config = dict(
    crop_scale_min=1,
    arch='caformer',
    conv_stem=False,
    sam_rho=0.05,
    weight_decay=0.1,
)
Rows from block 3 of a small image classifier, named by matrix and row number. Rows with one number belong to one neuron. Each number is 128 + 32 x the weight over its row's rms, rounded and kept within 0 to 255. All counts start at 0.
After each neuron's rows are labels from the 100 images, of 14976, where the neuron reaches its highest value: "top examples" is what is common among them; "colour at peak" is the nearest of a few named colours to the mean colour under the peak. Only what is clearly more common there than usual is listed. The data: procedural textures in two colours, tilted and lit. In brackets: how many of the 100.
# fc1: MLP up (model.blocks.3.mlp.fc1.weight, 512x128), inputs 0-63
# fc2: MLP down (model.blocks.3.mlp.fc2.weight, 128x512, transposed), outputs 0-63

fc1.428 [131  33 126 130 130 129 129 126 128 128 129 126 125 124 128 131 126 127 125 126 127 132 128 126 124 128 126 133 129 128 128 135 127 131 129 130 131 128 124 133 124 129 128 131 127 127 130 124 126 128 105 128 131   0 128 255 128 131 128 127 128 127 128 125]
fc2.428 [146 115  92 130  58 128 100  91 220 160 128  89 137 111 162 127 116 141 128  91 185 157 134 135 124 109 128 127 123 135  93 160 128 111 110 116  74 133 129 106  83  82 135  96 127 115 112 236 148 129 106 123 143 126 127 128 176 115 122 131  86 145 129  94]
top examples: yellow (62); black (46); brown (45); ground colour: yellow (43)
colour at peak: brown (80)

fc1.380 [128 128 128 128 128 128 128 128 128 128 128 128 128 128 128 128 128 244 128 128 128 128 127 128 128 128 128   0 128 128 127 128 128 128 128 128  99 130 128 128 128 128 128 128 128 128 128 130 128 128 129  60 128  69 128 128 128 128 128 128 128 238 128 128]
fc2.380 [128 133 127 131 122 128 138 128 136 126 128 129 125 125 128 135 126  58 128  85 149 170 138 161 130 128 128 104 129 127 126 122 128 138 128 103 190 127  26 128 116 129 130 224 128 111 146 135 128 102 127 125 128   0 128 131 128 136 127 128 128 127 128 123]
top examples: grey (45); ground colour: grey (40); ground colour: orange (30); pattern colour: black (30)
colour at peak: brown (47)

fc1.141 [127 112 129 127 125 128 128 130 126 128 129 128 129 255 197  57 128 141 177 128 127  29 128 137 128 135 128 128 131 128 128 171 128 109 128 127  83 127 130 128 130 129 128 127 128 129 128 130 128 128 128 128 125 129 128 128 128 112 125 127 128 128 255 128]
fc2.141 [128  37 128 128 128 124 128 128 128 127 128 133 128  49 128 110 129 132 128 128 128   0 128 129 130 128  68 126 128 128 128 185 128 128 128 201   0 123 178 128 128 129 128  43 128 127  86 122 129 137 128 123 127 128 128 128 128  84 128 129 128 130 124 132]
top examples: teal (60); brown (44); ground colour: teal (39); green (38)
colour at peak: brown (43)

fc1.16 [128 130 120 131 128 125 133 129 128 128 128 145 128 130  90 128 130 133 128 128 128 122 130 126 129 125 128 126 128 117 126 176 128 134 128 126   0 125 132 127 122 128 133 127 129 136 128 128 129 130 126 124 128 128 128 128 128 118 128 128 128 129 126 131]
fc2.16 [100  90 155 128 115 146 108 128 127 129 128 128 212 167 127 110 136 129 128 255 129 129 107 125  92 131 145 127 129 129 155 129 133 127 128 170 136 189 129 189 136 125  85 127 129 128 128 141  82  21 143 124  93 127 115 120 128 126 128 180 128 108 170 130]
top examples: grey (89); black (75); ground colour: grey (55); pattern colour: black (42)
colour at peak: brown (73)

fc1.248 [125 128 130 127 131 128 125 251 127 131 126 168 127 128 128 130 128 126 128 128 127 128 132 125 126 147 126   0 128 132 129 129 129 128 127 129 128 127 128 128 130 127 128 129 128 128 128 127 129 129 127 131 128 131 132 128 127 131 131 126 128 128 125 127]
fc2.248 [107 129 130  81 130 125  74 131 104 152 128 124 128 136 135 136 198  40 133 141 128 136 179 119 141  52 128 101 109 200 131 108 169 129  85 120 128 128 128  99 149  67 137 109 126 127 113 111 167 164 132 101 129 115 139 110  12 128 130 112 128 137 102 202]
top examples: blue (50); pattern colour: blue (50)
colour at peak: grey (56)

fc1.337 [128 124  90 129 129 128 128 127 128 123 129 128 128 218 131 128 127 128 128 130 127   0 126 127 191 126  96  75 128 133 128 127 127 128 128 132  60 133 241 129 125 128 175 128 129 130 128 130 128 161 128 126 134   0 128 128 141 128 129 128 128 156 127 158]
fc2.337 [128 129 130 123 128 128 128 129 127 126 128 129 128 135 128 129 127  87 128 124 128 128 130 105 128  97 128 120 124 128 128 255 129 130 127 187 136 129 123 129 129 128 128 211 128 127 146 128 128 126 128 128 129  87 128 128 128 129 129 126 125   0 128 132]
top examples: grey (82); ground colour: grey (80); green (52); pattern colour: green (52)
colour at peak: grey (72)

fc1.422 [126 128 128 128 128 241 127 128 128 128 128 128  31 128  57 128 129 134 156 128 128 125 154 128 128 128 128 123 128 128 128 128 128 127 127 128 128 128 176  97 158 126 128 128 128 130 127 173 178 128   5 128 155 128 129 126 128 128 128 128  79 128 128 128]
fc2.422 [128 128 128 127 127 128 126 125 128 129 128 127 128 128 131 128 130 128 146 128  83 128 131 128 136 128 128 127 127 130 128 229 255 130 122 128 126 129 127 127 164  44 128 145 130 133 128 129 135 127  23 127 142 128 130 127 127 128 128 128 128 128 128 130]
top examples: yellow (48); ground colour: yellow (48); purple (39); pattern colour: purple (39)
colour at peak: grey (49)

fc1.315 [127 128 128 129 129 128 126 128 128   0 128 128 128 129 128 128 126 128 128 126 128 124 132 128 128 128 125  66 126 128 128 128 128 128 128 128 128 130 128 129 129 128 128 128 136 115 123 127 128 128 128  31 128 120 105 128 132 128 124 128  88 128 128 128]
fc2.315 [172 114 126 131 121 124 201 131 135 113  90 137 131  58 128 108 128 157 128 128 141 116 120 137 127 117 140 128 126 124  83 112 130  81 129 129 128 138 129 130 124 180 135 123 129 119 109 219 128 126 129 127  96 158 125 143 126  92 125 131 129 128 129  28]
top examples: black (86); pattern colour: black (71); white (64); ground colour: white (51)
colour at peak: grey (46); brown (43)

fc1.470 [128 128 128 128  39 128 128 128 128 128 129 128 128 128 128 128 128 128 128 121 128 128 128 128 128 128 128   9 128 128 128 128 128 128 128 128 128 128 128 128 126 128 128 128 128 128 128 128 128 128 128 128 255 128 128 128 128 126 128 128 128 128 128 128]
fc2.470 [109 136 145 127 126 128 128 128 128 127 115 129 152 124 121 114 139 198 128 129 117  93 130 126 118 145 135 130 130 125 127   0 131 129 128 149 108 132 129 129 188 127 125 128 129 132 127 137 128 146  81 140 106 174 125 127 103 121 128 141 128 128 139 130]
top examples: yellow (76); ground colour: yellow (75); purple (41); pattern colour: purple (41)
colour at peak: grey (54)

fc1.43 [126 128 128 128 128   0 128 128 128 128 129 132 130 128 127 128 128 128 128 128 128 124 128 128 152 128 128 124 128 128 128 129 128 128 128 128 123 128 128 127 128 128 128 128 128 128 128 124 128 128 127 127 128 124 128 128 129 128 128 128 127 133 128 255]
fc2.43 [126 124 128 160 134 128 127 128 123 131 134 126 116 128 133 152 128 118 128 125 126 129 167 119 128 117 109 125 128 130  81 246 134 128 123  53 111 128 130 128 132 120 255  24 128 128 128 192 169 128 107 121 148 131 139 128 127 107 128 128 128 128  68 143]
top examples: grey (59); purple (40); ground colour: grey (35); ground colour: purple (31)
colour at peak: grey (47)

fc1.15 [130 128 124 128 127 128 128 128 128 106 129 244 128 128 130 128 128 128 128 128 128 132 128 131 128 219 128 128 128 128 128 136 128 128 128 128 128 128 128 128 128 128 128 128 128 128 128 128 128 128   0  95 128 126 128 128 128 128 128 129 127 128 130 128]
fc2.15 [124 122 173 138 100 131 129 128 153 105 128 140 144 124 125 115 127 133 128  33 140  91 121 128   3  88 134 138 128 124 126 135 126 127 131 193 136 142  75 149  84 147 122 125 128 129 132 240 122  38  59 155 128 118 120 128 137 254 128 128 127 127 134 121]
top examples: pink (49); ground colour: pink (30); ground colour: purple (25)
colour at peak: purple (25)

fc1.373 [128 136 128 128 127 112 128 128 128 127 128 127 129 128  14 128 129 128 127 125 128 255 131 128 128 124 129 134 125 128 129 128 128 129 111 127 128 127 128  94 127 148 134 128 127 128 184 129 128 130 107 128 127 128 128 127 119 128 128 118 128 116 128 255]
fc2.373 [158 127 114 138 127 145 136 126 130 127 129 128  94 151 129 129 126 128 126 126 128 128 122 127 136 128  99 126 139 125 128 201 126 130 129 129 130 128   0 129 128 128 136 136 128 128 255 129 124 127 128  83 136  99 129 191 131 126 132 124 124 123 130 128]
top examples: grey (70); ground colour: grey (69); green (63); pattern colour: green (62)
colour at peak: grey (54)

fc1.190 [128 141 128 128 128 128 128 128 128 128 128 220 128 128 128 128 128 128 128 128 128 128 128 255 128 128 128 128 128 128 128 255 128 128  98 128 128 128 128 128 128 128 128 128 128 128 128 128 128 128   0 128 128 128 128 128 128 128 128 128  86 128 145 128]
fc2.190 [127 107 119 126 124 128 126 128 127 130 125 127 129 127 128 128 129 132 128 130 122 135 128 129 126 136 140 255 129 130 130 132 131 128 128 180 128 131 127 123 217 124 117 104 128 129 129 133 128 127 120 129 128 132 127 128 124 114 128 133 128 128 132 129]
top examples: purple (53); pattern colour: purple (48); yellow (40); pattern colour: blue (32)
colour at peak: grey (50)

fc1.24 [128 130 128 129 128 129 132 126 128 128 128 124 127 127 127 131 128 127 126 124 128 130 128 128 128 248 131 131 127 128 130 123 128 144 129 126 131 117 124 128 154 127 126 131 128 128 137 127 126 128 127 131 129 126 126 172 129 133 128 128   0 130 131 128]
fc2.24 [179 128 130 141  96 128 138 128 180 156 102 126 135 121 134  55 128 155 128 129 155 127 127 138 128 113 156 127 125 129 128 123 134  81 129 123 114 128 133 129  95 102 125  91 128 128 144 159 116 129 125 127 109 154 116 135 124   0 129 129 132 127 129 123]
top examples: red (36); grey (36); ground colour: red (33)
colour at peak: brown (43)

fc1.273 [126 199 128 129 128 128 152 128 128 128 130 128 135 128 108 128 128 127 128 128 133 126 128 128 127 128 129 129 126 129 131 202 111 133 128 128 130 128 126 127  76 129 128 130 124 129 128 128 124 137 128   0 125  50 125 125 127 130 129 128 131 129 128 128]
fc2.273 [188 126 128 128 128 137 128 126 128 128 128 126 121 144 139 129 117 127 128 125 128 128 128 128 138 128 116  93 125 128 128 255 129 129 128 130 129 129 126 130 128 127 127 133 129 128 128 134 170 109 119 128 143 127 131 134 128 129 126 129 121 127 130 129]
top examples: green (66); purple (65); ground colour: green (62); pattern colour: purple (61)
colour at peak: green (38)

fc1.111 [128 131  79 128 128 128 128 129 128 128 128 128 132 128 124 128 129 195 128 128 255  97 129 129 128 128 130 130 128 126 128 128 128 129 128 127 128 126 127 127 127 128  69 128 128 128 128 127 128 131 129 107 126 128 126 128 127 128 128 127  65 128 128 213]
fc2.111 [127   0 158 117 125 128 116 127  66 140 119  91 129 153 189 126 130 128 128 160   2 128 128 129 121 238 128 125 194 129 128 115 129 125 124 148 147 187 129 131 201  75 119 139 130 128 123 134 137 149 129 128 136 154 129 128 101 123 128 136 128 135 137 132]
top examples: purple (63); ground colour: purple (63); green (43); pattern colour: green (43)
colour at peak: purple (32)

fc1.503 [128 128 129 128 128 128 128 128 128 128 128 128 128 128 128 128 128 128 128 128 128 128 128 128 244 128 128 128 128 128 128 148 128 128 128 128 128 128 128 128 128 128 128 128 128 128 128 128 128 128 128 128 128 128 128 128 128 128 128 128 129 128 128 128]
fc2.503 [127 128 107 128  78 130 128 126 134 129 122 127 149 129 131 128 128  69 128  82 180 136 130 193 125 139 152 133 120 129 139  48 133 147 127 133 157 136   0 127  40 128  94 174 128 128 150 181 128 106 128 128 136  86 127 128 139 156 128 150 128 122 138 123]
top examples: red (54); pattern colour: red (45); pattern colour: purple (27)
colour at peak: brown (53)

fc1.46 [129  69 129 125 130 126 128 127 127 135 128 127 128 199 136   0 129 121 128 132 126  75 128 127 223 188 112   0 128 134 131 127 128 129 129 133  50 127 140 130 128 129 128 132 128 126 107 127 127 255 130 128 127 131 130 130 126  85 130 127 129 130 126 126]
fc2.46 [125 128 107 120  64 126 107 130 126 129 128 128 172 200 142 116 144  46 128 131 204 136 132 164 133 105 174  24 105 149 140 164 138 128  92 121 131 154 112 122 131 114 117 103 125  91 136 126 128 130 203  95 121  87 109 115 104 127 129 188 128 154 127 164]
top examples: grey (50); ground colour: grey (35)
colour at peak: grey (53)

fc1.73 [145 127  60 129  29 132 128 128 128 128 128 127 128 128 129 128  68 144 128 128 133 128 127 172 127 141  92  96 128 128 128 128 128 128 128  87 129 165 127 130 128 128 128 126 176 128 127 164 128 106 129 130 128 128 128 128 141 129 128 136 128 129 139 126]
fc2.73 [128 129 128 128 128 128 128 128 128 127 128 128 128 129 128 128  98 128 128 128 128 128 129 128 131 128 128 126 128 128 128 255 128 128 127 128 128 128 128 128 128 128 128 128 128 128 128 128 129 128 127 116 128 127 128 128 128 128 128 128 128 128 128 128]
top examples: teal (65); pattern colour: teal (65); red (45); ground colour: red (45)
colour at peak: brown (47)

fc1.93 [128 126 128 119 121 132  64 127 128 133 128 128 128 128 129 128 131 127 144 136 129 128 128 130 128 127 128 128 128 130 128 136 133 126 126 129 128 180 128 128 128 118 128 128 240 151 126 129 130  44   2 128 129 128 128 128 125 128 128 178 128 128 128 190]
fc2.93 [125 129 128 118 128 129 126 128   0 120 173 141 128 152 128 128 133 128 150 135 104 125 133 112 164 132 120 124 157 131 128 134 133 128 119 166 127 176 128 182 200 128 132 128 135 128 127  10 134 128 128  81 129 127 130 126 128  95 129 130 128 128 128 135]
top examples: yellow (64); ground colour: yellow (64); purple (48); pattern colour: purple (48)
colour at peak: grey (45)

fc1.349 [128 128 128 128 128 128 128 255 127 126 128 127 128 128 128 128 128 128 128 128 128 124 128 128 128 128 127 124 128 128 128 128 128 128 128 129 128 128 128 128 129 128 128 128 128 128 128 128 128 128 120  71 128 128 128 128 128 128 128 128 128 128 128 128]
fc2.349 [128  72 143 128 127 128 104 128 130 134 120  95 128 126 160 125 143 129 128 130 128  94 127 129 128 109 131 128 131 130 125  90 142  84 128  74   5 130 163 130 141  84 132 109 129 128  94 128 128 128 135 117 128 242 126 131 113 124 128 129 128 143 127 128]
top examples: purple (60); pattern colour: purple (51)
colour at peak: purple (27)

fc1.450 [127 128 128 129 128 128 122 128 128 129 255 132 128 129 128 128 129 126 133 135 128 121 127 127 179 124 126 125 126 132  68 128 128 129 127 128   0 128 143 128 132 125 130 127 134 148 161 185 117 129 128  77 128 120 129 128 127 122 128 128 131 125 128 233]
fc2.450 [110 130 128 125 128 128 121 129 120 128 128 132 136 200 119 115 129 167 161 194 106  50 129  53 129 128 128 126 140 128 129 233 128 128 127  83 127 120 198 127 138 125 129 117 131 186 128 127 128 129 128 146 119 128 128 109 128 127 134 127 127 129 127 155]
top examples: black (57); grey (53); ground colour: black (51); pattern colour: grey (49)
colour at peak: brown (47)

fc1.463 [128 128 117 126 127 116 124 128 124 129 128 116 129 138 123  81 129 129 128 128 129 160  96 255 128 170 129 128 130 128 161 127 128 128 128 127 124 127 127 106 140 128 128 118 128 128 128 128 128 139 128  98 128 128 128 128 128 123 128 128 128 130 166 128]
fc2.463 [127 116 130 117 127 134 109 122 100 220 123 112 128 130 142 128 129 128 157 137 128 132 128 135 103 133 128 127 133 217 128 126 128 121 123 131 128 133 128 117 139 108 121 129 130 230 138 128 131 128 128 184 131 148 128 127 108 128 126 130 128 133 131 150]
top examples: blue (53); ground colour: blue (53); green (42); pattern colour: green (42)
colour at peak: green (25)

fc1.488 [128 127 128 128 128 128 128 128 128 128 128 128 128 128 128  60 128 128 148 139 128 103 127 127 128 127 127 128 131 129 125 163 251  50 128 128  43 223 169 128 171 128 128 114 138 133 128 128 128 128 128  91 128 144 128 128 128 108 129 128 128 127 128 128]
fc2.488 [127 129 127 128 128 128 128 128 139 127 130 128   0 128 128 128 128 135 129 128 128 126 130 128 138 128 113 127 128 128  96 255 128  93 127 128  59 117 192 128 128 128 181   0 128 128 128 128 138 128 128 128 128 229 128 159 160  33 128 119 128 134  86 128]
top examples: teal (94); pattern colour: teal (82); ground colour: grey (32)
colour at peak: grey (67)

fc1.257 [128 128 121 131 129 128 128 128 128 128 128 128 128 128  63 128 128 128 129 121 128 122 128 128 128 128 128 128 128 126 128 128 102 126 129 144 129 128 128 123 128 127 128 121 128 129 128 128 127 165 128 129 127 128 128 128 128 121 128 128 128 129 129 128]
fc2.257 [128 128 128 146 124 130 128 128 128 128 126 128 128 131 128 128 111 128 132 129 127 128 127  51 142  10 130  42 127 127 128 213 135 127 128 129 128 146 128 128 130 127 128  16 129 137 128 128 128 128 126 128 129 117 128 128 125 126 128 129 128 128 130 131]
top examples: teal (47); pattern colour: teal (47); green (36); pattern colour: green (36)
colour at peak: grey (56)

fc1.320 [128 130 128 128 127 128 128 128 128 127 128 129 128 255 128 128 127 128 128 128 129 128 129 130 132 129 128 123 128 126 128 131 128 128 128 126 127 128 128 134 129 128 128 128 128 126 128 129 128 128  63 127 128 127 128 128 132 128 128 128 125 128 128 198]
fc2.320 [128 128 128 117  76 146  84  98 120 146 106 102 134 136 177 129 131 122 128 128 125 132 130 134  66 131 128 126 128 129 130 198 159 128 127   0 128 148  99 135 144  57 128 129 128 128 128 249 131 127  81 129 129 126 156 126 126 135 129 152 127 129 128 131]
top examples: black (38); ground colour: black (34)
colour at peak: brown (42)

fc1.34 [129 128 128 128 134 128 128 128 128 127 127 128 128 177 128 165 112 128 129 126  85 128 204  81 142 127 126 125 128 128 128 130 129  76 129 128 128 128 140 192 156 134 128 133 129 130 138 128 255 115   0 129 128 128 143 136 128 158 128 126 111 109 128 128]
fc2.34 [128 128 128 128  40 128 128 128 128 128 113 128 140  72 128 113 128 128 128 128 243 131 128 255 130 128 144 141 128 128 129 189 128 128 128 128 128 128  28 120  79 128 128 128  83 127 131 142 128 128 131 121 128 128  65 128 128 128 126 129 128 128 128 128]
top examples: black (49); purple (44); blue (42); pattern colour: blue (30)
colour at peak: blue (34)

fc1.264 [133 128 128 127 128 128 128 129 127 128 128 248 128 128 128 128 128 128 128 128 128 185 128 128 129 128 128 128 128 128 128 152 128 128 128 128 128 128 128 128 121 128 129 128 128 129 128 128 128 128 128 126 127 128 128 128 127 127 128 128   0 128  56 128]
fc2.264 [168 124 129 126 127 129 136 128 134 128 122 131 124 125 130 129 128 132 128 125 128 125 130 127 142 117 128 128 127 129 121  56 138 125 127 128 128 132 126 142 127 134 128 129 128 129 134 144 130 114 115 128 133 248 130 129 128  94 134 128 128 118 128 116]
top examples: pink (49); ground colour: pink (45); white (40); ground colour: white (35)
colour at peak: grey (45)

fc1.455 [128 128 130 127 128 128 128 128 128 124 127 128 128 128 134 128 128 126 128 128 129 132 132 128 128 126 128 127 127 133 129 147 131 128 128 127 127 127 128 128 129 128 128 128 128 128 129 128 128 125 128  41 128 130 128 129 126 128 128 129 124 128 128 128]
fc2.455 [128 118 128 109  43 128 116 128 135 135 124 127 162 128 135 115 143 107 128 143 147 207 128 192 128 104 138 126 124 141 128 129 121 129 127 127 130 128 124 126 124  94   0 123 128 116 128 128 127 131 252  88 129 126 120 128  76 120 146 132 126 161 120 131]
top examples: purple (70); pattern colour: purple (68); brown (42); ground colour: brown (39)
colour at peak: brown (51)

fc1.369 [128 128 128 128 128 128 127 127 133 130 128 127 128 128 128 128 129 128 128 128 128 128 128 127 127 127 128 128 128 128 128 135 128 128 128 128 128 128 128 127 127 126 128 128 255 130 129 127 128 140 128 129 128  89 128 128 127 128 146 128   0 129 128 255]
fc2.369 [121 129 139 102 116 128 118 128 128 140  81 175 128 126 129 124 136 128 128 141 128 127 157 135 124 122 186 127 115 162 137 129 255 129 116 106 116 128 128 123 131 112 117  85 128 135 129 154 148 108 117 122 129 141 128 124  52 128 121 157 153 129 127 186]
top examples: teal (69); pattern colour: teal (60); green (45); brown (40)
colour at peak: green (65)

fc1.456 [128 128 121 128 128 128 128 128 232 128 128 128 138 128 128 128 128 129 128 128 128 128 128 128 196 129 166  37 128 127 128 143 128 128 128 128 128 128 128 128 128 128 128 128 128 128 128 128 128 128 128 128 164 128 128 128 128  54 128 128 121 128 128 255]
fc2.456 [127 128 128 126 128 128 127 128 125 128 128 127 130 129 128 128 128 129 128 128 127 128 128 127 128 128 128 125 128 128 128 134 128 127 128  42 126 128 128 125 136 126 128 127 128 128 126 128 128 131 126 128 128 127 128 128 128 127 128 128 128 128 128 131]
top examples: red (60); ground colour: red (60); pattern colour: teal (33); pattern colour: blue (25)
colour at peak: brown (41)

fc1.294 [128 128 128 128 128 128 118 128 128 128 128 132 128 128 128 128 128 128 128 128 128 128 128 128 128 128 128  54 128 128 128 128 127 128 128 128  97 128 128 128 128 128 128 128 128 129 129 150 128 145 121 128 128 128 128 128 135 128 128 128 128 129 128 180]
fc2.294 [125 128 165  98 128 139 124 122  72 129 125 132 248 157 143 109 134 133 131 164 124 126 127 129 121 150 147  99 128 128 130 249 116  96 125 132 121 162 136 152 153 126 128  90 142 128 110 128 135 135 130 128 129 128 130 124 129 123 145 179 127 136 135 132]
top examples: purple (48); ground colour: purple (43); ground colour: black (25)
colour at peak: purple (31)

fc1.417 [125 123 128 128 128 128 128 128 128 128 128 175 129 128 128 128 133 130 215 128 128 128 128 128 128 215 129 128 141 128  94 128  20 127 124 151 129 133  16 129 128 128 176  69 126 128 118 170 130  75 128  23 134 128 128 172 128 128 128 238 128 132 128 128]
fc2.417 [128 245 128 113 128  61 130 128 128 128 128 128 128 133 128 128 129 119 129  39 129 128 130 128 162 128 128 128 126 128 249  74 128 128 127  53 128 120 128 119 128 129 119 128 130 128 128 128 128 121 129 128 128 126 128 128 129 128 131 129 128 134 128 128]
top examples: teal (54); ground colour: teal (49); green (44); ground colour: green (42)
colour at peak: green (39)

fc1.395 [130 125 125 128 124 128 128 139 255 129 127 126 128 124 255 126 128 128 128 128 133 130 127 134 128 128 121 132 130 125 127 187 125 255 129 128  96 126 126 126 122 128 130 128 128 127 128 129 128 128 131 130 128   9 124 129 130 128 128 128 124 131 128 126]
fc2.395 [146 131 126 126 128 127 147 129 148 129  66 130 116 125 128 111 128 146 135 126 125 130 133 129 135  45 134 110 117 129 117 135 255 129 126 121 124 127 120 171 102 127 121  83 128 171 202 157 134  74  54 127 136 148 122 155  39 103 118 134 130  65 127 126]
top examples: black (37); purple (36); ground colour: purple (35); pattern colour: green (33)
colour at peak: brown (46)

fc1.399 [128 128 118 130 128 127 136 130 126 127 130 128 128 125 126  93 128 128 128 129 131 128 128 131 128 128 134 130 166 125 107 127 127 128 132 129 128 128 128 118 128 130 131 116 125 129 128 127 127 128 129   0 126 128 126 128 128   0 128 128  67 129 127 255]
fc2.399 [137 129 119 144 124 128 129 127 201 127 128 127 122   0 144 130 128 133 128 117 134 127 128 133 134  65 128 128 128 126 100  85 128 125 128  74  67 123 132 125  78 128 245 130 128 122 119 148 218  93 122 128 129 170 173 173 183 117 126  78 119 129  52 114]
top examples: blue (75); pattern colour: blue (71); green (48); ground colour: green (38)
colour at peak: green (31)

fc1.389 [123 130 128  26 128 128 128 127 128 128 128 128 128 182 128 128 128 128 128 128 128 128 199 128 128 198  10  87 128 128 128 129 128 128 128 128 128 129 128 128 130 127 127 128 128 128 128 128 128 142 124 128 136 126 128 126 211 129 128 128 127 128 130 128]
fc2.389 [128 241 130 128 128 128 134 128 130  35 123 135 128 126   0 128 128 127 128 113 161  80 129 126  96 120 121 129 128  93 128 119 142 137 128 143 128 128 128 157 135 141 126 131 128 128 128 169 130 139  38 156 125  89 130 128 204 138 128 128 128 129 128 124]
top examples: grey (42); ground colour: grey (42); red (39); pattern colour: red (38)
colour at peak: brown (42)

fc1.268 [127 126  52 127 129 126 125 130 126 131 133 128 129 204 146 122 127 126 128 139 127 127 129 129 209 157 128 128 131 130 129 127 126  69 127 128 128 169 139 114 255 128 129 128 255 118 127 124 128 129 132  76 128 128 128 128 126  71 130 128 104 130 126 126]
fc2.268 [159 113 101  88 128 142 116 117 128 139 130 117 131 130 145 129 128   0 129 122 145 136 128 142 128 124 128 124 125 133 127 177 131 127 117 127 152 136 113 125 128 116 128 133 125   0 119 131 131 127 220 115 134 125 130 129 128 129 126 128 123 123 129 128]
top examples: purple (58); pattern colour: purple (58); pink (41); ground colour: white (40)
colour at peak: pink (57)

fc1.403 [128 130 128 128 128 128 128 128 128 128 128 131 128 128 128  39 128 128 129 128 128 128 129 134 255 128 129 128  18 128 128 128 128 128 128 126 113 128 128 127 128 128 128 126 128 128 128 128 128 128 129 118 127 128 128 128 128 119 128 128 128 128 128 128]
fc2.403 [128 124 174 102 138 153 119 118 114 139 112 105 127 160 146 151 139 126 128 127 100 141 133  72 113 132 125 100 129 136 128 202 139 128 122 147 130 129 109 136 169 103 129 126 137 134 132 153 157 117  45 144 175  55 179 129 118 255 128 145 124 121 127 151]
top examples: purple (80); ground colour: purple (64)
colour at peak: purple (62)

fc1.155 [128 128 128 144 128 123 128 128 128 139 133 128 133 126 122 128 129 125 120 130 154 134 128 128 125 124 137 199 113 128 128 195 127 135 127 130 131 143 124 128 112 129 128 127 126 131 126 128 123 116 135  52 123  26 117 123  18 128 128 128 134 108 128 127]
fc2.155 [129 127 128 125 128 164 128 122 128 128 128 127 116 255 137 223 125 105 128 128 116 128 128 127 147 129  84  13 128 128 128 218 128 128 126 132 152 131 111 129 128 128 128 164 135 128 128 129 154 120  94 128 167  89 156 128 128 131 119 129 106 118 173 169]
top examples: green (53); pattern colour: green (53); purple (48); ground colour: purple (45)
colour at peak: grey (72)

fc1.38 [129 126 127 129 128 131 129 128 128  84 128 128 182 128 128 127 128 130 172 255 128 129 127 128 127 128 128  84 108  28 128 128 128 128 128 129 128 132 128 128 126 128 202 128 128 128 128 128 127 129  45  56 129 128 127 128 128 128 128 128 129 128 128 136]
fc2.38 [126 129 128 128 126 128 128 128 127 128 127 178 150 125 130 133 128 128 128 123 146 132 141 130  88 131 134 127 130 128 128 132 123 134 121 128 130 131 121 128 130 128 127 130 129 128 130 174 139 128 126 128 134 121 130 127 128 136 128 129 128 128 127 122]
top examples: yellow (46); pattern colour: yellow (42); ground colour: purple (28); pattern colour: orange (25)
colour at peak: pink (34)

fc1.357 [128 128 124 130  96 128 128 128 128 131 128 128 128 126 127 110 130 128 122 128 135 128 128 249 128 119 129 135 129 128 128 128 127 128 128 128 128 127 128  54 118 128 128  93 117 144 136 127 128 167 134 102 127 127  97 114 128 128 148 127 128 186 128 167]
fc2.357 [128 128 128 128 135 129 128 128 122 128 128 128 128 255 128 208 128 128 135 128   0 128 128 128 170 129 128  58 129 128 128 198 128  94 128 129 128 129 128 128 129 128 128 128 139 129 128 128 161 128 127 128 128 128 241 128 128 128 128 109 128 112 128 128]
top examples: green (66); pattern colour: green (44); pink (43); ground colour: pink (29)
colour at peak: grey (59)